Rows from block 7, named by matrix and row number. Rows with one number belong to one attention dimension. Each number is 50 + 15 x the weight over its row's rms, rounded and kept within 0 to 99. All counts start at 0. After the name is the row's rms in percent of the matrix's.
# v: attention value (model.blocks.7.attn.v.weight, 384x384), inputs 110-164
# proj: attention output (model.blocks.7.attn.proj.weight, 384x384, transposed), outputs 110-164
v.216 096:73 44 51 36 68 29 45 51 50 47 25 38 62 42 55 47 45 46 69 35 73 47 72 66 51 75 38 37 33 45 33 34 70 52 53 38 27 56 49 24 44 71 19 57 17 34 59 31 38 51 09 52 58 49 50
proj.216 092:41 50 55 49 82 86 63 40 26 74 58 38 45 45 83 57 45 56 52 57 81 34 27 41 43 51 80 41 62 59 49 54 50 55 58 56 38 60 41 47 53 45 66 33 36 46 26 46 48 52 40 41 36 62 46
v.217 097:60 31 40 58 66 49 40 41 65 32 22 38 55 59 46 64 43 53 36 46 38 55 39 36 57 53 54 41 47 55 82 73 37 49 55 59 44 52 44 62 60 54 60 71 62 74 59 21 27 73 64 72 59 58 40
proj.217 098:52 65 56 64 56 40 61 69 44 21 56 50 45 39 48 48 68 44 40 49 39 44 50 68 71 55 54 40 37 25 49 52 49 60 35 56 68 27 39 35 56 71 35 53 54 84 38 49 36 50 74 21 70 56 55
v.218 095:62 59 51 29 56 39 46 44 68 48 62 69 50 44 28 33 54 75 63 42 42 41 59 61 35 56 20 74 78 49 61 59 36 39 58 61 59 34 30 56 51 61 31 37 58 57 41 67 68 67 48 69 27 42 55
proj.218 089:30 45 60 26 29 74 31 69 56 41 59 47 74 46 31 54 38 36 51 69 77 30 54 42 29 41 50 51 64 70 68 42 52 66 57 68 40 59 37 59 49 57 31 41 53 34 47 18 66 38 53 78 33 56 34
v.219 104:41 45 48 78 53 40 67 73 52 68 70 70 58 32 49 28 36 28 72 31 24 52 41 49 35 46 39 26 56 52 62 19 50 77 27 69 36 74 44 53 46 50 34 30 53 32 33 62 60 66 40 59 28 39 51
proj.219 101:35 60 55 31 16 64 54 62 33 58 68 77 67 30 64 74 74 59 44 29 50 38 45 35 45 43 53 50 23 20 70 53 57 36 34 61 54 80 49 35 34 62 46 36 55 51 74 46 49 34 42 56 46 41 62
v.220 100:66 61 81 43 49 58 34 79 49 71 70 63 53 53 47 39 43 54 66 36 57 73 39 63 52 32 50 53 56 45 43 44 64 28 74 41 21 63 52 55 55 22 48 47 74 52 35 61 43 47 55 53 68 76 55
proj.220 094:40 53 46 51 60 30 41 53 48 67 42 57 42 56 35 44 54 39 42 47 48 49 64 41 52 28 50 69 53 47 57 58 55 17 25 63 70 43 30 70 44 67 24 53 43 37 30 57 56 74 38 53 38 38 64
v.221 092:49 47 47 30 34 53 27 43 60 66 67 33 57 48 58 23 29 16 46 48 54 62 49 68 52 22 25 66 67 51 55 56 24 40 45 66 56 47 46 58 38 33 29 63 62 44 26 81 63 50 63 20 42 38 39
proj.221 089:60 52 71 32 47 66 55 39 45 47 50 67 59 64 63 48 36 27 55 65 60 39 38 06 61 08 29 59 83 44 46 27 48 19 74 57 67 66 58 55 50 45 45 58 61 00 47 52 45 78 44 87 34 36 51
v.222 109:37 53 35 57 39 51 27 45 48 18 38 36 29 45 55 67 61 52 38 57 38 56 57 70 34 66 37 46 26 66 58 43 66 44 44 48 49 34 23 36 29 39 55 18 75 40 42 35 49 58 26 72 34 63 62
proj.222 105:43 52 45 74 36 44 45 51 32 51 44 54 21 46 43 42 20 53 49 69 51 47 70 42 43 46 51 22 21 84 46 58 44 42 92 64 33 56 21 42 40 65 48 35 68 41 60 56 43 46 44 60 45 58 58
v.223 104:46 65 59 86 43 70 41 32 41 49 43 53 60 55 48 69 33 49 58 52 37 52 38 44 89 64 55 35 60 41 41 40 40 32 45 55 45 37 47 65 68 87 46 65 46 71 25 62 27 41 23 39 90 53 56
proj.223 099:49 51 35 24 44 63 61 69 86 53 56 31 76 46 53 52 39 43 52 55 55 36 20 86 56 57 36 66 52 47 30 35 39 70 19 50 75 46 53 55 46 57 31 37 25 26 40 52 41 68 43 41 51 33 68
v.224 110:46 56 55 56 68 64 57 33 45 55 67 39 39 49 28 37 37 35 42 54 67 70 41 62 64 44 73 63 72 43 54 42 52 72 32 50 52 79 35 68 53 26 31 48 40 19 50 28 56 40 48 00 48 40 37
proj.224 105:34 50 20 49 52 36 56 61 66 76 64 50 23 35 49 44 54 82 60 35 60 48 60 26 33 57 53 64 41 66 79 62 47 52 52 69 56 61 58 60 41 32 42 41 50 47 64 52 25 59 41 58 25 54 61
v.225 109:79 49 67 43 42 32 21 44 65 40 52 99 58 44 44 45 45 51 30 53 50 55 71 57 39 29 55 55 64 43 75 48 16 76 20 74 64 37 61 51 61 59 61 40 42 61 49 48 48 47 58 73 54 57 53
proj.225 100:36 65 25 47 45 65 54 34 33 38 39 68 36 48 57 50 49 42 47 61 39 29 32 44 57 54 32 56 50 00 60 33 54 40 68 22 62 22 51 58 38 39 54 63 58 49 33 51 15 45 19 76 49 27 44
v.226 110:58 56 35 70 57 65 94 44 63 66 58 33 63 52 54 46 50 38 66 60 46 38 35 38 45 45 64 55 48 33 33 42 62 51 37 44 55 31 44 54 46 30 22 45 39 59 55 54 46 43 32 63 53 54 37
proj.226 106:44 41 80 49 46 44 64 41 33 53 58 52 54 41 54 39 61 47 54 55 29 56 52 35 45 34 45 45 55 69 64 27 51 50 12 32 51 42 24 46 50 45 58 60 50 60 68 44 59 75 34 39 53 27 42
v.227 090:59 60 54 61 53 28 65 42 52 48 34 64 70 45 37 57 52 53 37 69 40 77 36 85 77 55 39 55 63 41 42 10 64 88 39 38 40 33 73 72 53 55 43 52 30 62 64 60 60 41 46 32 84 28 83
proj.227 089:45 77 72 44 66 56 44 62 23 67 72 59 33 36 59 46 43 58 43 75 18 22 65 48 55 56 76 33 65 43 78 73 21 35 51 61 30 51 61 51 47 29 48 30 21 53 52 68 49 31 24 60 43 50 47
v.228 096:37 50 62 80 34 41 44 72 61 81 42 47 56 39 51 45 58 44 54 39 56 34 50 51 54 54 70 37 46 34 74 33 27 85 47 28 61 42 54 57 26 57 45 39 46 33 55 47 65 47 29 24 30 51 46
proj.228 087:62 52 45 44 52 63 57 78 57 64 82 55 42 71 42 34 62 66 29 62 36 63 63 56 34 66 46 55 43 35 69 27 43 49 46 45 33 43 39 39 51 60 43 40 59 50 40 41 32 51 58 72 64 45 59
v.229 097:59 44 35 58 73 47 59 48 58 66 65 92 50 67 83 65 69 92 42 49 64 39 61 60 55 45 38 44 46 63 30 63 88 44 41 37 45 46 70 51 55 59 43 46 14 55 50 59 82 42 37 36 39 22 50
proj.229 092:60 39 71 56 59 79 27 52 52 65 36 59 67 37 56 50 39 55 58 42 44 74 70 59 34 54 68 66 65 38 62 46 71 35 70 67 72 53 76 80 33 62 54 51 50 27 43 39 89 48 32 47 75 38 39
v.230 098:46 46 32 55 46 41 26 54 55 51 35 56 47 71 65 45 94 67 33 61 57 39 55 59 31 39 78 58 56 54 68 54 85 27 52 40 26 24 44 48 52 63 24 33 51 46 36 25 37 58 57 52 40 53 53
proj.230 098:62 37 50 59 50 43 47 49 75 16 73 66 24 53 60 38 33 71 50 41 40 44 61 59 33 42 44 43 31 44 64 39 24 47 42 38 26 39 60 51 31 57 49 52 37 41 68 53 56 69 38 36 56 63 30
v.231 115:40 56 70 41 48 66 47 30 18 51 59 51 39 54 50 39 47 55 19 33 64 50 57 47 48 41 47 53 15 29 29 59 55 56 88 41 57 46 59 66 30 65 65 47 56 54 35 61 40 32 44 55 63 55 63
proj.231 102:47 51 55 46 51 47 31 55 61 49 41 32 55 51 72 64 55 19 28 44 81 78 44 50 35 56 57 48 25 71 62 43 35 47 41 54 32 52 62 45 58 56 53 50 40 36 25 46 40 23 64 54 41 61 61
v.232 099:49 66 72 39 40 41 50 65 60 52 60 54 78 53 48 38 36 71 49 35 48 79 37 47 55 37 82 50 43 48 45 59 71 42 57 31 56 43 54 43 41 47 54 55 56 66 51 41 36 18 43 84 60 44 41
proj.232 094:33 64 31 36 39 61 41 39 41 44 55 62 62 39 48 80 45 40 56 40 63 36 50 26 62 59 30 37 50 17 51 60 37 69 61 75 52 52 45 50 60 76 39 67 45 43 64 52 62 85 37 49 44 23 26
v.233 104:53 45 37 43 40 25 68 37 58 58 33 39 52 55 71 33 44 54 78 20 59 44 37 20 35 18 31 35 15 56 64 49 59 61 31 52 53 54 58 52 45 59 27 42 41 72 30 53 34 36 61 60 50 59 54
proj.233 100:52 50 56 48 68 49 66 68 44 30 76 76 99 46 18 45 65 53 54 44 76 53 31 73 57 71 49 47 46 32 34 35 48 38 44 63 71 29 60 19 55 46 10 67 64 57 41 49 68 61 44 64 46 37 69
v.234 111:48 43 37 58 43 56 87 62 55 20 44 45 43 67 45 67 60 56 40 58 47 27 46 17 58 57 35 44 36 44 19 53 46 45 41 54 44 35 66 41 55 24 50 44 37 77 67 50 35 51 39 61 82 48 68
proj.234 106:50 45 65 40 60 57 77 35 52 49 44 67 71 59 41 70 56 61 37 47 48 53 47 70 37 75 67 39 42 53 47 31 51 48 52 28 42 31 66 49 59 77 63 43 51 35 27 65 58 49 57 52 59 74 47
v.235 099:47 62 31 44 70 35 56 40 52 68 40 49 51 38 43 43 63 49 16 40 76 32 31 38 65 58 47 14 65 46 88 46 62 80 46 38 51 21 84 34 61 41 42 51 50 56 71 70 69 65 68 35 35 31 19
proj.235 095:44 19 47 88 74 70 34 24 32 55 53 44 51 63 38 42 66 47 47 64 53 51 64 44 70 47 63 43 48 05 51 53 42 70 63 32 47 36 36 47 70 38 58 71 24 67 52 72 28 47 68 50 55 44 43
v.236 106:74 49 75 52 69 13 17 43 43 54 40 31 43 31 49 64 62 35 61 49 10 45 47 58 54 40 50 47 51 36 67 45 24 60 53 42 59 39 69 52 49 44 33 34 50 83 47 60 48 70 54 65 59 59 66
proj.236 104:45 45 60 52 70 35 85 43 43 50 56 51 55 63 50 61 68 34 56 44 47 62 36 35 56 67 58 54 53 50 50 86 69 38 46 32 96 56 52 62 25 56 65 31 72 41 50 38 41 63 39 46 51 27 49
v.237 104:52 47 54 53 33 55 51 64 29 47 44 83 66 63 51 38 70 45 37 59 54 57 36 57 46 47 63 60 81 57 40 49 66 19 60 57 40 40 34 52 41 59 31 25 53 61 45 59 77 66 45 66 44 52 82
proj.237 110:34 48 53 55 57 42 43 40 33 43 56 67 40 41 61 50 60 54 71 42 31 39 45 54 55 54 62 73 53 39 32 40 56 49 55 74 34 32 54 50 42 62 43 42 29 33 55 26 74 41 58 40 68 48 47
v.238 106:49 41 36 58 51 29 61 42 32 82 51 61 55 47 51 55 58 51 62 55 44 53 58 62 45 74 48 47 60 50 55 18 57 44 20 66 49 43 52 49 52 72 44 38 48 63 62 65 50 84 52 77 71 69 27
proj.238 106:38 71 36 66 62 26 65 46 27 35 59 61 85 46 39 46 49 54 41 43 64 62 26 56 50 52 47 54 42 53 56 42 62 54 10 50 40 71 76 46 39 33 57 32 27 42 38 37 49 37 68 67 32 57 54
v.239 109:69 60 28 54 51 40 77 28 67 63 53 68 64 52 72 83 64 50 62 75 59 18 34 50 53 24 48 54 61 60 34 35 43 65 48 10 57 58 51 45 51 27 44 48 24 64 57 32 52 66 49 45 47 66 22
proj.239 104:85 42 83 37 49 41 49 30 33 48 46 64 63 39 62 61 61 66 39 67 36 47 44 45 57 51 70 38 52 35 37 45 73 36 55 32 44 64 17 56 65 19 32 35 55 46 60 47 69 61 35 52 66 47 49
v.240 100:42 34 54 35 66 76 41 40 49 10 51 28 63 65 52 52 69 32 45 41 61 68 61 53 47 52 65 23 92 67 58 21 48 35 50 62 55 56 46 53 49 85 52 49 61 36 21 27 63 46 56 48 56 40 74
proj.240 100:48 63 69 52 51 29 92 39 41 42 35 59 36 63 74 64 47 26 56 56 54 38 44 71 53 46 42 56 55 94 69 44 58 43 47 47 55 51 45 31 48 38 60 24 24 71 56 56 61 43 31 42 61 12 32
v.241 106:44 58 63 57 61 55 29 32 66 63 48 44 39 42 45 35 28 70 52 12 52 55 83 55 64 71 70 59 58 61 78 56 56 58 59 55 53 41 60 55 33 21 66 34 42 47 75 41 32 40 48 57 79 60 62
proj.241 104:59 38 65 17 60 23 62 58 46 47 45 42 70 50 44 59 44 44 47 52 45 60 32 47 76 48 49 47 65 24 76 34 42 61 55 20 71 58 51 58 67 54 57 45 41 47 60 46 22 50 70 25 92 65 57
v.242 098:42 48 79 40 38 52 73 50 62 80 38 70 51 64 37 33 41 48 61 62 62 55 67 47 65 37 47 73 80 22 89 69 49 68 50 50 65 63 40 31 31 51 48 45 18 55 69 30 62 61 59 61 65 45 40
proj.242 101:47 55 41 59 26 81 28 49 85 31 77 54 72 41 62 34 57 46 46 23 31 53 59 67 65 42 59 43 43 65 43 64 54 51 44 17 49 09 63 73 57 51 70 29 52 45 41 47 48 22 54 76 63 60 44
v.243 096:23 28 33 44 38 50 55 17 46 60 43 30 47 69 39 67 19 55 53 57 20 40 22 68 52 47 67 41 64 44 52 57 11 44 61 73 49 56 89 64 43 45 35 48 66 41 42 47 72 26 36 63 45 29 61
proj.243 087:61 75 69 40 43 48 52 47 32 46 43 54 51 70 83 34 65 33 59 43 54 35 41 48 39 57 41 55 44 66 28 64 71 37 54 28 66 51 32 54 26 45 66 26 53 59 49 68 29 42 38 60 65 76 45
v.244 095:61 53 51 40 49 48 68 37 33 75 28 26 51 39 46 62 54 41 65 72 16 37 46 58 32 52 49 77 60 72 67 24 65 57 49 43 64 39 37 23 42 80 55 71 82 52 63 49 64 43 70 91 49 67 64
proj.244 096:37 54 56 66 41 66 21 40 43 49 50 63 57 30 39 85 72 42 48 23 36 63 35 56 43 51 45 24 60 50 40 66 54 22 46 35 27 58 45 68 47 50 19 44 66 45 19 49 85 54 51 36 57 18 51
v.245 096:42 57 61 41 59 66 59 45 50 45 42 51 37 79 67 46 55 41 55 53 51 35 28 66 55 31 60 55 50 53 42 48 37 78 66 58 57 57 33 40 47 37 65 63 24 38 60 47 57 51 55 50 62 46 60
proj.245 099:33 59 78 57 43 21 49 39 40 35 27 64 91 45 48 31 48 71 66 43 49 56 46 37 57 78 35 55 57 65 06 72 76 40 47 35 43 13 52 69 56 38 61 52 60 49 44 42 53 55 62 61 26 68 52
v.246 110:71 32 41 54 55 28 51 50 42 38 52 57 43 57 38 32 92 46 34 50 38 56 52 33 61 42 45 43 39 60 50 69 37 53 61 77 21 34 35 52 37 38 38 68 43 57 49 80 57 53 66 38 48 46 48
proj.246 110:54 61 23 43 36 57 67 46 48 65 31 54 48 52 36 53 70 55 59 65 26 42 68 28 40 54 59 42 15 55 25 54 51 48 49 56 45 58 69 36 71 52 36 51 47 74 69 55 54 48 63 57 83 60 57
v.247 105:44 57 70 69 50 57 77 50 45 43 51 61 73 58 41 73 37 51 36 54 60 33 14 53 35 18 51 51 86 38 59 43 53 71 40 72 61 61 57 51 43 33 45 47 35 54 31 51 32 67 46 81 42 44 51
proj.247 105:25 35 64 42 57 29 78 44 42 52 45 64 75 39 74 44 49 20 42 37 61 61 50 42 72 61 45 60 52 97 84 38 61 43 45 61 56 46 54 66 82 60 56 32 71 56 38 46 20 41 47 17 73 65 67
v.248 104:71 52 11 32 75 25 32 54 71 42 61 59 59 49 42 39 34 73 46 31 36 68 31 60 47 69 63 51 34 43 48 50 41 32 49 43 42 29 55 75 35 85 28 48 41 45 23 56 60 17 54 42 62 26 54
proj.248 101:74 54 98 65 66 65 27 55 30 36 40 38 29 59 50 61 57 70 35 30 73 51 66 47 41 43 67 42 57 41 57 38 35 38 60 33 65 38 38 48 32 30 47 69 60 34 55 63 61 72 48 42 60 51 60
v.249 096:65 23 72 41 50 55 53 35 68 48 38 52 55 31 46 73 62 36 74 48 61 43 34 44 45 63 52 25 38 40 45 82 52 78 51 60 56 45 76 70 54 40 48 46 29 66 44 45 65 44 55 43 57 42 60
proj.249 098:35 43 34 46 42 40 26 77 59 36 71 57 50 47 39 60 68 58 65 24 66 62 37 56 49 54 45 46 77 36 43 76 35 28 44 28 52 55 40 53 40 34 45 20 63 66 38 60 34 50 47 40 63 72 50
v.250 086:54 29 22 72 39 70 64 36 38 54 25 43 67 45 63 57 54 39 05 24 63 52 45 42 21 39 63 41 57 42 67 64 63 64 31 78 63 42 44 52 52 79 54 37 41 55 59 30 51 49 62 74 57 17 50
proj.250 088:69 74 59 66 28 63 82 66 53 40 51 38 40 44 42 41 60 66 31 61 27 66 57 69 74 36 53 33 41 60 51 49 54 46 37 47 58 36 20 45 39 67 63 52 51 29 51 65 59 49 40 39 64 58 38
v.251 102:60 63 55 65 44 69 48 59 54 16 32 39 47 45 37 57 26 55 26 32 52 47 30 54 55 57 64 34 35 59 62 37 30 61 84 42 51 35 61 51 31 39 71 31 42 82 53 44 62 36 63 50 87 34 44
proj.251 103:57 32 31 45 43 42 22 64 70 45 36 34 74 59 62 49 54 70 12 36 49 48 29 63 74 63 52 47 31 47 40 41 62 22 36 51 21 35 52 61 31 10 33 33 58 68 49 55 56 65 67 56 25 52 85
v.252 097:44 59 47 36 53 41 87 45 72 66 51 36 38 18 64 31 17 34 15 58 45 49 74 60 46 54 32 38 52 27 38 13 60 54 72 43 42 59 55 70 28 47 50 43 39 53 49 40 33 30 35 31 76 56 43
proj.252 097:44 19 47 29 38 58 23 63 59 57 42 61 41 44 11 37 51 63 37 37 40 57 51 73 57 51 57 56 82 50 52 51 23 87 66 62 46 69 48 52 60 57 09 58 63 37 54 51 49 50 43 34 45 47 56
v.253 104:22 65 51 50 37 40 50 68 58 39 60 50 44 48 48 63 61 20 33 17 42 78 42 38 30 40 43 35 16 63 45 56 72 37 64 36 40 49 54 59 40 41 60 48 99 48 58 64 52 63 80 55 49 61 41
proj.253 106:51 70 14 50 46 49 39 61 46 35 50 50 43 64 63 55 59 72 42 37 42 69 43 51 64 51 61 45 60 31 41 15 58 34 48 10 41 57 47 14 38 32 67 43 57 45 70 42 35 80 39 31 39 59 43
v.254 100:44 17 31 39 60 57 29 23 75 48 62 55 52 47 64 50 37 71 66 84 32 53 20 53 54 62 40 54 35 50 37 42 35 37 39 70 58 72 59 42 54 88 29 64 57 14 44 53 44 61 28 60 37 76 57
proj.254 094:37 69 64 68 48 52 46 70 53 63 45 41 55 70 59 62 45 40 48 34 39 34 36 79 30 60 68 62 34 48 49 94 39 37 37 55 55 47 33 45 43 49 54 45 60 59 33 64 64 54 85 82 85 47 28
v.255 094:61 33 67 42 50 49 43 69 40 44 36 32 49 55 49 47 60 26 19 63 38 37 43 72 45 23 50 38 58 47 47 67 56 35 35 45 61 45 50 48 73 48 56 37 37 51 29 28 57 57 73 52 39 70 64
proj.255 087:32 58 41 71 64 61 51 56 30 48 47 48 35 34 42 64 44 66 33 36 41 29 56 43 58 61 42 49 72 60 18 57 69 25 65 26 53 68 47 53 38 33 55 36 38 28 58 58 57 46 56 77 16 26 40
v.256 098:28 49 34 72 59 42 49 65 18 28 52 55 76 64 33 32 47 59 44 55 53 46 39 56 49 61 77 69 36 65 56 34 73 64 41 82 13 16 60 47 72 45 65 49 48 54 39 46 46 76 63 63 45 60 41
proj.256 096:41 54 41 55 53 58 38 62 42 96 48 50 48 49 52 71 12 19 52 55 61 55 66 36 47 57 61 42 62 18 77 42 51 25 73 58 45 28 49 44 44 61 52 64 28 45 51 31 66 49 41 60 84 50 69
v.257 093:42 42 42 34 37 58 52 19 73 57 57 33 81 50 43 34 65 42 94 60 44 35 30 32 49 53 73 41 43 43 67 59 36 45 46 48 45 51 58 42 37 37 42 65 55 39 46 32 40 88 76 46 07 50 75
proj.257 094:50 53 53 58 28 34 26 36 34 45 23 43 64 42 41 54 50 15 72 19 44 54 48 86 20 54 65 79 45 43 48 53 38 50 50 53 68 29 50 39 49 54 43 63 66 68 39 57 46 64 36 44 41 72 72
v.258 101:51 70 85 73 52 76 76 52 50 67 61 71 27 44 41 48 41 26 00 27 50 56 67 41 47 45 54 62 70 46 48 26 49 61 43 46 45 53 63 60 37 38 56 41 45 61 60 61 59 63 35 51 71 61 61
proj.258 105:36 63 27 48 44 72 32 71 52 69 46 46 51 49 69 40 54 52 48 00 61 63 51 69 59 78 50 63 61 37 72 39 43 49 60 51 51 69 37 49 49 43 54 57 52 36 53 55 46 64 54 54 61 67 29
v.259 115:51 35 51 46 72 35 34 65 56 55 56 28 42 43 47 41 58 47 58 55 46 47 31 36 46 30 45 51 36 40 37 65 49 83 42 61 51 22 28 37 52 64 47 55 72 40 61 50 38 45 58 38 14 53 40
proj.259 113:51 28 32 47 26 44 52 45 69 53 42 35 73 50 40 47 54 73 59 66 51 64 56 50 40 50 36 40 29 60 47 70 56 28 62 28 28 37 49 35 61 33 42 49 60 74 55 37 46 39 70 51 60 56 47
v.260 093:50 43 46 57 79 44 62 42 71 46 34 45 57 44 61 46 59 44 63 47 70 64 61 46 70 51 90 44 46 52 32 39 57 23 99 55 54 42 45 57 59 46 62 63 57 31 48 50 54 31 28 69 65 52 58
proj.260 091:60 87 40 59 51 35 51 58 53 70 44 46 67 53 77 52 51 51 59 53 60 58 25 51 31 43 54 72 50 37 53 32 30 45 38 36 63 55 47 43 51 40 64 44 54 48 42 42 39 32 60 63 30 64 45
v.261 104:48 67 56 61 66 36 64 47 67 50 59 65 41 68 72 76 52 15 29 53 53 32 25 54 66 48 36 66 37 46 38 53 32 34 28 54 54 38 36 57 59 46 46 48 33 36 64 48 51 53 44 21 59 77 59
proj.261 107:63 68 27 32 68 51 40 64 28 54 56 46 67 64 41 34 64 64 45 47 32 35 74 53 51 48 55 46 48 41 76 64 75 57 70 93 13 62 54 30 21 58 56 59 52 43 20 47 64 56 54 70 42 70 29
v.262 102:38 46 59 32 33 40 49 53 38 69 53 41 40 31 55 50 65 54 51 64 51 54 28 43 42 66 66 47 38 43 53 55 56 78 20 83 31 30 20 37 43 39 61 53 42 45 84 46 56 65 59 34 30 65 55
proj.262 105:45 39 37 62 04 39 23 45 41 48 36 51 76 48 61 52 55 21 42 48 37 83 57 52 61 51 19 44 44 47 56 72 56 58 49 52 36 47 49 42 65 69 59 49 49 70 38 45 38 37 44 49 43 38 50
v.263 100:49 43 40 56 44 38 42 30 94 37 48 52 32 55 67 48 36 90 66 36 54 43 47 42 69 66 60 58 42 57 50 75 34 58 82 63 45 53 36 55 19 45 29 51 62 42 60 72 33 59 63 69 39 40 69
proj.263 097:66 35 77 60 56 25 40 53 45 72 38 64 56 49 46 21 68 72 81 60 46 56 46 40 71 34 58 64 24 70 56 35 74 23 34 74 55 54 25 45 68 42 45 68 57 49 43 56 30 56 54 31 65 59 69
v.264 095:46 61 40 54 44 74 62 66 39 15 17 46 58 81 66 50 60 64 23 37 73 42 25 63 55 40 58 77 51 37 47 50 41 51 37 47 80 54 39 32 69 36 65 57 43 27 57 74 65 77 38 77 38 39 48
proj.264 100:24 51 56 40 35 51 44 32 46 47 24 41 69 18 45 27 22 85 39 61 44 68 69 47 48 41 48 50 67 53 23 65 75 38 45 45 30 21 73 48 47 44 65 69 90 59 39 35 63 50 71 60 59 30 50
v.265 098:62 56 54 44 59 31 37 36 29 55 25 69 60 30 33 26 37 60 38 45 39 62 31 35 58 48 62 67 58 57 60 35 61 56 62 78 56 37 55 21 56 72 43 59 40 43 32 52 22 47 10 54 43 70 71
proj.265 097:47 42 61 40 27 72 44 52 49 50 34 47 60 56 52 88 76 30 62 56 40 47 68 66 42 65 43 47 34 41 79 66 28 68 47 33 61 79 46 53 42 43 55 35 14 46 38 49 35 43 35 49 81 39 33
v.266 101:68 43 62 69 35 20 63 68 51 73 38 74 63 29 58 43 64 18 46 71 22 49 76 70 62 61 58 70 84 53 56 65 52 34 53 46 57 66 61 36 37 66 64 49 78 51 57 60 53 68 47 55 45 50 26
proj.266 105:38 16 38 74 47 61 48 69 65 60 84 52 33 66 59 47 63 56 68 46 45 26 39 51 51 58 44 48 63 61 47 65 66 47 49 47 48 63 55 22 37 39 21 60 65 58 57 76 25 44 59 58 40 61 69
v.267 104:43 61 63 96 50 50 64 78 46 60 65 71 45 46 46 33 49 79 29 47 55 50 70 32 37 59 39 46 51 58 64 59 65 41 56 32 19 51 59 56 65 47 53 59 26 53 26 38 51 31 66 57 53 62 32
proj.267 110:54 58 26 65 78 66 41 23 39 52 59 82 27 46 40 45 16 28 04 27 63 28 41 47 47 74 57 68 60 61 41 34 42 20 57 33 43 41 67 75 74 66 20 58 67 25 72 41 70 26 61 47 52 60 64
v.268 096:31 66 70 55 38 39 44 25 64 61 94 41 39 40 55 39 37 51 67 39 33 63 32 41 62 56 63 51 28 52 57 61 59 60 52 44 30 59 57 37 48 47 26 39 16 47 54 51 50 13 42 36 68 61 54
proj.268 094:43 44 41 57 58 44 52 42 49 49 87 47 37 77 51 52 40 40 36 10 61 63 32 65 57 55 56 56 63 45 69 35 65 44 41 45 78 48 53 61 45 36 63 66 49 43 56 70 56 50 75 46 56 50 27
v.269 100:53 47 77 48 22 48 51 40 55 40 49 23 62 44 50 51 83 41 56 52 41 37 60 28 73 61 43 42 34 66 38 33 30 45 72 37 40 64 56 53 54 43 55 41 72 54 58 60 28 53 50 39 52 49 30
proj.269 097:36 42 33 86 41 39 25 41 38 00 34 64 29 37 28 61 39 23 66 57 55 46 42 41 52 30 34 40 31 41 60 62 75 66 52 43 68 81 63 32 34 53 64 64 43 55 55 60 43 72 47 57 25 67 52
v.270 107:21 60 70 41 94 43 41 64 48 60 41 61 67 37 51 47 52 52 41 34 70 67 53 77 39 53 67 47 55 56 44 41 68 53 45 37 73 64 49 49 47 70 54 40 57 49 40 55 57 54 54 65 61 49 54
proj.270 108:70 51 73 42 52 23 59 41 52 45 69 66 41 47 52 46 46 83 50 25 43 67 67 36 35 39 65 49 34 48 69 37 44 76 38 54 70 25 36 54 28 48 50 44 77 13 71 59 46 75 37 69 51 29 45
v.271 103:55 85 59 58 48 31 62 56 76 45 61 54 71 63 73 34 39 63 83 59 53 50 20 67 52 30 63 38 67 64 53 52 42 66 61 47 58 51 35 38 59 62 46 54 37 28 34 61 40 41 27 57 69 51 29
proj.271 100:43 64 30 55 56 36 52 46 80 59 64 71 66 67 59 39 54 39 48 51 50 46 32 64 43 43 57 46 47 74 48 75 55 57 53 35 39 44 41 72 62 32 60 39 62 29 44 29 57 19 44 82 29 73 27
v.272 086:84 64 53 37 53 60 20 60 63 77 68 36 30 38 34 44 37 32 26 31 28 80 57 49 42 63 58 60 33 40 60 62 59 34 55 50 47 47 65 50 43 48 47 57 58 45 38 72 41 42 64 46 45 39 20
proj.272 085:54 65 34 71 47 57 42 46 43 61 41 23 79 50 64 42 45 57 45 59 45 42 66 68 55 54 46 40 30 58 38 39 46 52 28 45 60 62 52 44 35 55 54 68 54 42 68 47 55 61 38 38 69 52 47
v.273 094:58 61 24 54 39 48 48 36 45 69 56 23 56 46 76 22 64 72 44 72 13 56 47 36 53 71 32 17 28 50 38 62 32 53 59 61 43 45 09 42 59 55 54 51 65 59 74 53 63 39 26 17 34 42 41
proj.273 097:43 56 63 63 20 75 35 73 43 63 44 38 24 57 35 19 65 66 21 31 45 40 57 68 42 42 38 40 15 61 12 53 44 39 54 28 42 67 71 54 22 37 65 71 58 49 35 37 59 53 52 63 38 13 51
v.274 109:48 55 38 60 37 54 42 63 24 41 56 53 69 51 11 45 47 59 54 45 26 68 58 55 69 59 37 46 32 42 39 50 41 39 60 25 52 51 38 44 41 25 34 66 48 53 44 45 57 39 35 66 46 36 40
proj.274 109:59 40 53 45 61 51 61 56 74 57 35 39 42 48 59 21 55 50 51 43 77 44 25 26 52 52 42 77 46 77 45 48 60 60 61 23 44 55 53 53 80 41 36 44 74 53 82 40 43 49 45 53 39 58 51
v.275 093:33 27 56 54 19 52 40 35 33 57 48 49 43 37 37 88 23 63 66 48 65 28 37 57 67 41 44 39 30 53 16 65 28 48 42 41 34 31 74 49 58 21 40 34 67 54 58 36 49 42 23 52 41 65 59
proj.275 094:11 31 32 53 20 70 61 52 47 33 80 57 32 24 53 68 48 34 23 48 52 63 67 38 54 65 50 30 62 37 62 69 50 66 48 44 58 63 41 54 65 53 21 46 64 91 45 52 41 38 43 40 55 40 59
v.276 107:70 40 42 56 54 29 53 44 65 57 51 54 61 52 52 70 49 79 28 37 18 42 50 40 72 50 67 51 65 14 70 71 49 75 46 75 34 48 57 43 47 49 72 41 44 26 42 65 30 48 72 63 62 36 43
proj.276 100:48 24 48 61 44 47 42 63 40 54 48 51 55 62 47 58 63 78 68 45 38 36 33 55 71 34 54 46 49 65 46 58 51 48 61 32 46 33 45 35 71 24 49 27 69 52 80 52 47 65 50 67 73 61 43